config.yaml
model: "contrastive image-text model"
dataset: "analogue clock faces"
train_examples: 195000
image_size: 64
grayscale: true
crop_scale_min: 1
horizontal_flip: false
translate: 0.12
cutout: 0.4
tokenizer: "word"
vocab_size: 74
loss: "sigmoid"
embed_dim: 128
encoder_arch: "res2net"
encoder_norm: "batchnorm"
encoder_activation: "silu"
encoder_depths: [2, 2, 2, 2]
encoder_kernel_size: 3
encoder_stem: "deep"
encoder_widths: [96, 192, 384, 768]
text_encoder_causal: true
text_encoder_width: 256
text_encoder_layers: 6
text_encoder_norm: "layernorm"
text_encoder_norm_position: "pre"
text_encoder_activation: "gelu_tanh"
text_encoder_mlp_ratio: 4
text_encoder_head_dim: 64
text_encoder_fused_qkv: false
text_encoder_bias: "none"
text_encoder_qk_norm: false
text_encoder_parallel_block: false
text_encoder_inner_norm: false
text_encoder_positions: "learned"
init: "trunc_normal_002"
residual_init: "zero_last"
optimizer: "soap"
beta2: 0.999
lr: 0.0016
beta1: 0.9
shampoo_beta: 0.999
eps: 1e-08
precondition_frequency: 16
max_precond_dim: 1024
one_sided: false
adamw_lr_other_params: 0.0017
grad_clip: 5.0
steps: 6000
batch_size: 128
epochs: 3.9
lr_schedule: "linear"
final_lr_fraction: 0
warmup_steps: 600
weight_decay: 0.3
adamw_weight_decay_other_params: 0
Rows from block 2 of the image encoder of a small contrastive image-text model, named by matrix and row number. Each number is 500 + 50 x the weight over its row's rms, rounded and kept within 0 to 999. All counts start at 0. Numbers have three digits each.
Before each channel's rows are labels from the 100 images, of 14976, where the channel reaches its highest value: "lies over" is the class under the peak. Only what is clearly more common there than usual is listed. The data: analogue clock faces. In brackets: how many of the 100.
# c30: last pointwise conv (encoder.blocks.2.c3.0.weight, 192x192x1x1), inputs 96-191

lies over: hour hand (60)
c30.84:454459489475501526554480589549520529400536535482421491428481431493469462516492506493542561577534534559576475520573524582415556506340386591551516499459472476598392536476535581431589500504465485441516493496590586596445542469463530475518522476482528479423620430492554533450473535459521580490

lies over: face (98)
c30.21:439450572461469497499478440556454461421483486584468561517461548506505513406578488362403495580498483525505489510449452528538506514545521528559458570575585522430523600537402496403399498461565553574543533474469500569387420513499522451498509549489513419500481563472580430461486536423550416580

lies over: face (78)
c30.182:441465484529498484495528500496514515456450567470451474493493579599482443526502456421537483464472491445465482551542369458495522527520458495440375542426580543501455454507478596569483515501469445557511427558609509587395490531445616458460550411579652539480476437614450398472564407491515509388

lies over: hour hand (68)
c30.119:463479505454511477504434492569584401511517512417499522457460482493543493521579542518529549482479582502540573561421518520483571449438505509539587456415578522584470454550429598423485488457464476496577476554640554412547519544389529479513566477591427599486548496353537522416446552551465547436

lies over: face (74)
c30.68:579469522518491504468495460577477498515488655441492504525611486488515495445567495416487491403441493536530534503585548490431619527550469563517483483529486514440522465539480556491474486566433446553555483501414501544420519509520510570466458422460547434526454583497491598612537389603430519585

lies over: hour hand (52)
c30.23:483423519492505479500515492577416414443522615459416470548412571491550506523487444480499618423422474514442471529379475589521529501460440608537556572514489516415573514494469525482392575399465441549514463481509403370533434504537460436514446438437580525498447589629468527526512539502509649417

lies over: face (97)
c30.181:469434614524540570395483482418489465532451482481504481500485445460467368410498478468441582568487535503410554474517603425461589525528483477580488591557474470449489476586483463485504473484514540452507539518397457500464544462515460451524464468588521680500541389423390516608425469580505533494

lies over: hour hand (30)
c30.59:448467468507483430455460430429528577428483492431508521448555528589464464515453625463461531505441466473426454493518492439572445481509445492431536537469514499517575555474486549586480493497514544520500619538426429413499476508460559630491414440489546502531453515679549453423591587506518564516

lies over: face (92)
c30.131:476524441383431487440510452436568483491467538521490429508454549480515508495494519422466531479480475515518508564505526468542573477503505494498552611451588534476514602521422485535535485349504514567591592392406445519519452624452557550364416479581458385462414594506532401519561466501455524591

lies over: face (88)
c30.22:592431340469485434500537522424518470539493460550517573489574475479446444643512596467432467521488550463536502444564540564506492512487536586546462513474583520572448517619514447476485427446505589502553467496537483501513564498482490477473595454485550499361523490521422602538607454453467494445

lies over: hour hand (39); minute hand (27)
c30.98:488458496509550571370477462483539439597506543542537474615481447438536503543509491520486517535418590539534592560516498420469409593500512508513479522453478464525450595627388495434441519477464579494543513560552530528522552427489542548503526502401562471539581485647495410406486546540542524446

lies over: face (99)
c30.100:502684582573524417583452491493589544525513522449494428509408446466566405495387546510437536461560552472455412435498454603509517489555484446495500516477451523593495430450548478502541522532488442425473476519449519473530481471565445475543473448393458575535515485414471551482531586357453434466

lies over: face (100)
c30.106:690523428514454514563542438463510575469452456498553464501521523515476540532500588569547541596476505505636527488509464609512446497481443524523452539446431477500568510579618418508442526485393453538425467439450460408520422498439412467513556518440458594653445458523416482604538531414509497401

lies over: face (100)
c30.126:586324558449519561453527506446500570455409453508539416440485447468514500449473453471470516526510470546495496443537422533514422631409510490453489511501560439543490629479558414574467495624406473488405545520558465440507434474444516474516494457447464484539439619472483516462487466446431507594

lies over: hour hand (33)
c30.155:403521493411612553503511453610491574545486555537408474602526456494542439535442488451570481477466557517510572510440457541546431529454464546494534561531479444501484475553501512510477550492459427517524456445537428480412517610453461502487501441507418493507510504528573439545442394645431631414

lies over: minute hand (62)
c30.101:600529523513464494460470509482497544538503507552476485460561454589400461474497516414499458443498534475549520520476501468599509520458521416502518643404596463423596475556603595491521528424475512452567473463586568393497450438449616501534360583531470455401511457468394499505522521527426494376

lies over: face (85)
c30.82:538455524487457518669565550403434540487418547543521481524437384520529486511612450375541462435597476580480420571485512488559561433496509465555478451571430502454469477465475454511436528517556523427610451502455466490469487494567530507525609521481403457466507511487576502548374450554437386419

lies over: case (26)
c30.7:594489402471440562463494458415476517517585458479437414484516554462512598483515560535534490485492489501522495485493550517500395546459535492511470500485495515467438439537486385495498446487528482508502416484507595436426489476528539470510593489549456483553394605512449625608473382443538506448

lies over: face (82)
c30.6:461535494492510553424563553540494444510477441509496430475495588473495438525421471482430508567438652495537580583506434523459549517515438510482494530550422560512516450441447601440507596519459552559545401531510430512444464566486507462510409510550461577543609475502564398476576553471514561538

lies over: face (98)
c30.120:453543573427496480490514535524539562507602443582476522487581463497515482435435496524500537561524472440552528516492493511448424539555431456563443500503559490479684533606522428431637396536505481432470522511421462435484430482545512487452488504611473512455509576484586407462591478512564616461

lies over: case (34)
c30.74:488500519483543472461480454494522504622448476507481501520436450501461482576555447518402368464530562420490501488524507561532490496519494511537491449474546544607525540409409456464600484460441577617539564415503451489460388549473463506520548426567484463463463602606550607514477491498442414488

lies over: hour hand (78)
c30.86:415366393585560547462506500440396512596521589558506414552571462419504444477458441487427488491473516525602568462507444489462526463475480510480495490530452508524636543477431578437497597524517475523535394565471495443471497471513470553503543410485559475489476552533463504375570432461469639493

lies over: hour hand (41)
c30.115:577484454483506533418454420488568535438483436517544540544532538477586607473490507591501520561539518470424445521587480416562468531560550519619533482472473517489476453494439455457507505471510556524486506516539434525475487428532427555539605497559424412558560444503564583599552602639595442428

lies over: face (83)
c30.111:545450467472427422489457594468567557449610473494455470463433516499538469481560461546554476484597552491526526479454473576417513480484458515450497488459475442552440515385631459490468472487444435577548484534468443624413483491452482531668526538455529449427403440468378512586503441486456520441

lies over: face (99)
c30.5:467453423461408541507413508466497551472684423575514470482474480468571530420510425583486473545570573519505451489529569439477579447535531464467470580404448498569523445412472463583519490465565464449413541481445575522530578434607477536469527608491498530472418566411455455593485463606462497379

lies over: face (100)
c30.16:469474438424457504405634517503399463468449459438483554538546546417504480457484453514529391498488536576533516482561420434531454588441500496447532470482491487568478418511447466389517450444581569415457571587494578471484446497463484486546524466480553436468544518425519503549462407405534488496

lies over: face (100)
c30.140:562592519506498437506413525552519531463505481574430488474431485510611555448449539481510379439452408437507585624391560522446459536539479475480476478450586487583571518567369446649484451462615543539481489494444464459491450540576456516500490541451488461492505559589523526552562419489519480522

lies over: hour hand (46)
c30.143:509472513534457523578496446500478493499475515583506396437528454450484529439442523522554506520468557480519528587474433508419486584505508532484543531644474525447439515588440460478558531510558500549476471524456445589402441538572526538422510365412468441553504554463390460455564360481449553454

lies over: minute hand (40)
c30.150:528484400533460579563466463446503428514495514469423449498502483575456568424533432491477471451566520525527612590575602587499494608550534480423439540487558591616518416564557453551572499486471440486527511552604480560531568465539562472511534452482522482475469436529509454610516462543469609569

lies over: face (87)
c30.27:515488621483446459533531436495515395567516568472442454494551466418522494532471559460524484508476505506419352457590533519541413437452544630483502557623552496524545465594537479393477436514641612483619549438501524484564581512441501560521523480552488543506474469507551448544465584462537459595

lies over: face (91)
c30.77:471509511440489443541419534598535474494532416541556479517406444472584599532460540672486451520469541622564476510511508492556460479598511483421600498466475480474524414449436412506513489540563465469559549519539546520456559509682472468482440516492493569413465512481417393426555417484526501628

lies over: face (99)
c30.12:589585522567477581499367553446467489461485429456504446546511573513477496524538529412541582535457541478562553487540410584620466504497477445541554542491468571620514514410584421543516539568430552442534447428496508449510540468495482492470525501536495589673476528461450465475544565512534410450

lies over: case (59)
c30.114:532526464474446445476480451486509528434397469457461410498456573561489628472541500488493496507555488525416481434455547523485551615457474502489435489422486605428493553483513481408495381456512404499491522518469557531441434407566538504530466447477527563447486494492388551586477462526550548427

lies over: face (100)
c30.110:538418480486460536449503423433550514459489526468515383555460495547524556386485446454408446503434533474539550566518542618581472612498535505489512540516383421460480572567627441488485443480545544504448597474563469451483404459444470530434402383399563459527544447479473483504498491513396390588

lies over: face (96)
c30.176:409457442454633589456539522506606596425447473528447497469404516492486527469515524497449403494564519486409560507533542481425441495584574537442543570460632446505395403560527439629537570468508464479513521540564467408527418489546438478519463438491506591567486507491500339484563565521390459470

lies over: face (100)
c30.149:420476557526430471558492547509523537392523590526527607538504484511528490525454547429573472530489433491543429495445537591498538461571574527448540449497398587559527463464456525450468447561463470474486443519447433364513364557435455465528505496462453377688482502482422443482453509417483488460

lies over: face (95)
c30.167:417486456512439383546461506603491452546511511402461461460560583525474450460510433471461505537419622429435545436400455411584483535531479523584449513494565447446486457522495580510405470539496501480521512480469422555451424396508469534456505380471585464473519442601485500437456490535456503510

lies over: face (71); minute hand (25)
c30.154:590449382557519555465556480497491546600491516555591489561619531569599602570524596564545527577489427541569525472531455495514542475536499568520444491502469564603580536579544570454540563591484494617512415522528461499491587554524421479523484457542500479599547514551612653432544473521469524509

lies over: hour hand (30); minute hand (28)
c30.87:479446614544516486533565488524467510532525494523529474605526415514577423557486416617611460475461427557538553535486399513401551577492521508479510553588588609415471539556597584592441506560514473492466457545577513531431645569513558532509412550485562557546511478533458476491478443637582569528

lies over: face (99)
c30.89:472471568464568558444594482455446559527474472543530455501477459458501611424503485459519604414486444506558479496420494520486447479447553438465506446504517408473534599489458493461517518501474442525501668421501478480568486471530505524478481378578483419485440644439511531453508472464512548600

lies over: face (100)
c30.35:523480481452524524599517523476534463562423477541481511553441481570553433528458470558657580460504448468519567585511483615562438519565539558539536512491547526522558482614535517483465534523500544636530466475520557520542640585430446499445428468610541500564491481442482505578530514552493540443

lies over: hour hand (30); minute hand (29)
c30.174:436580562459533502445505447390528454439502431620480618467503579552569584490470449563537631506501533498569498483490442538535427465553407480595493432407457438505447555505492447540508475498415511570543536593480504578565510576489497604535563544458459504558520615475510350497603634554453535544

lies over: hour hand (37)
c30.169:540463468472457439574452576372399543501501428451517532470430474514476576518504494529473520527530448457458490473480485479518485523546431465488482409461450444552435535501584486515416474548479444448598486566505400510483496430446534594453463535537550538542568500721487497452606497462522418462

lies over: face (95)
c30.43:410482527429501494481527478450476520380475501466621515431479470491548506486481592464469565445502476519392470522493462543564449578589513490525480492450501550510658368478533459545502493480474443474513460399485386599495475501455587386505460530465480487474500569513465489523510672485491480538

lies over: hour hand (42)
c30.172:462568513424421497543615501458478467408479579497519463473574506480523511563454499505419486483498401466563572523465490506543512506501382459555580414657459474400496555487654474521556567485459559500546518458458434562502447631583519509468413526560477517515580488574476568472384471491557484538

lies over: hour hand (48); minute hand (27)
c30.157:456492427541524528470511535475644483509441536501542363530594593531564490511546463384497442495482487483584482534518539551565546527474507459430461532466548456551487548510452457499481561479474509486522458615603512506513466541425478502487541466487557543484535482552521340513556548375521516494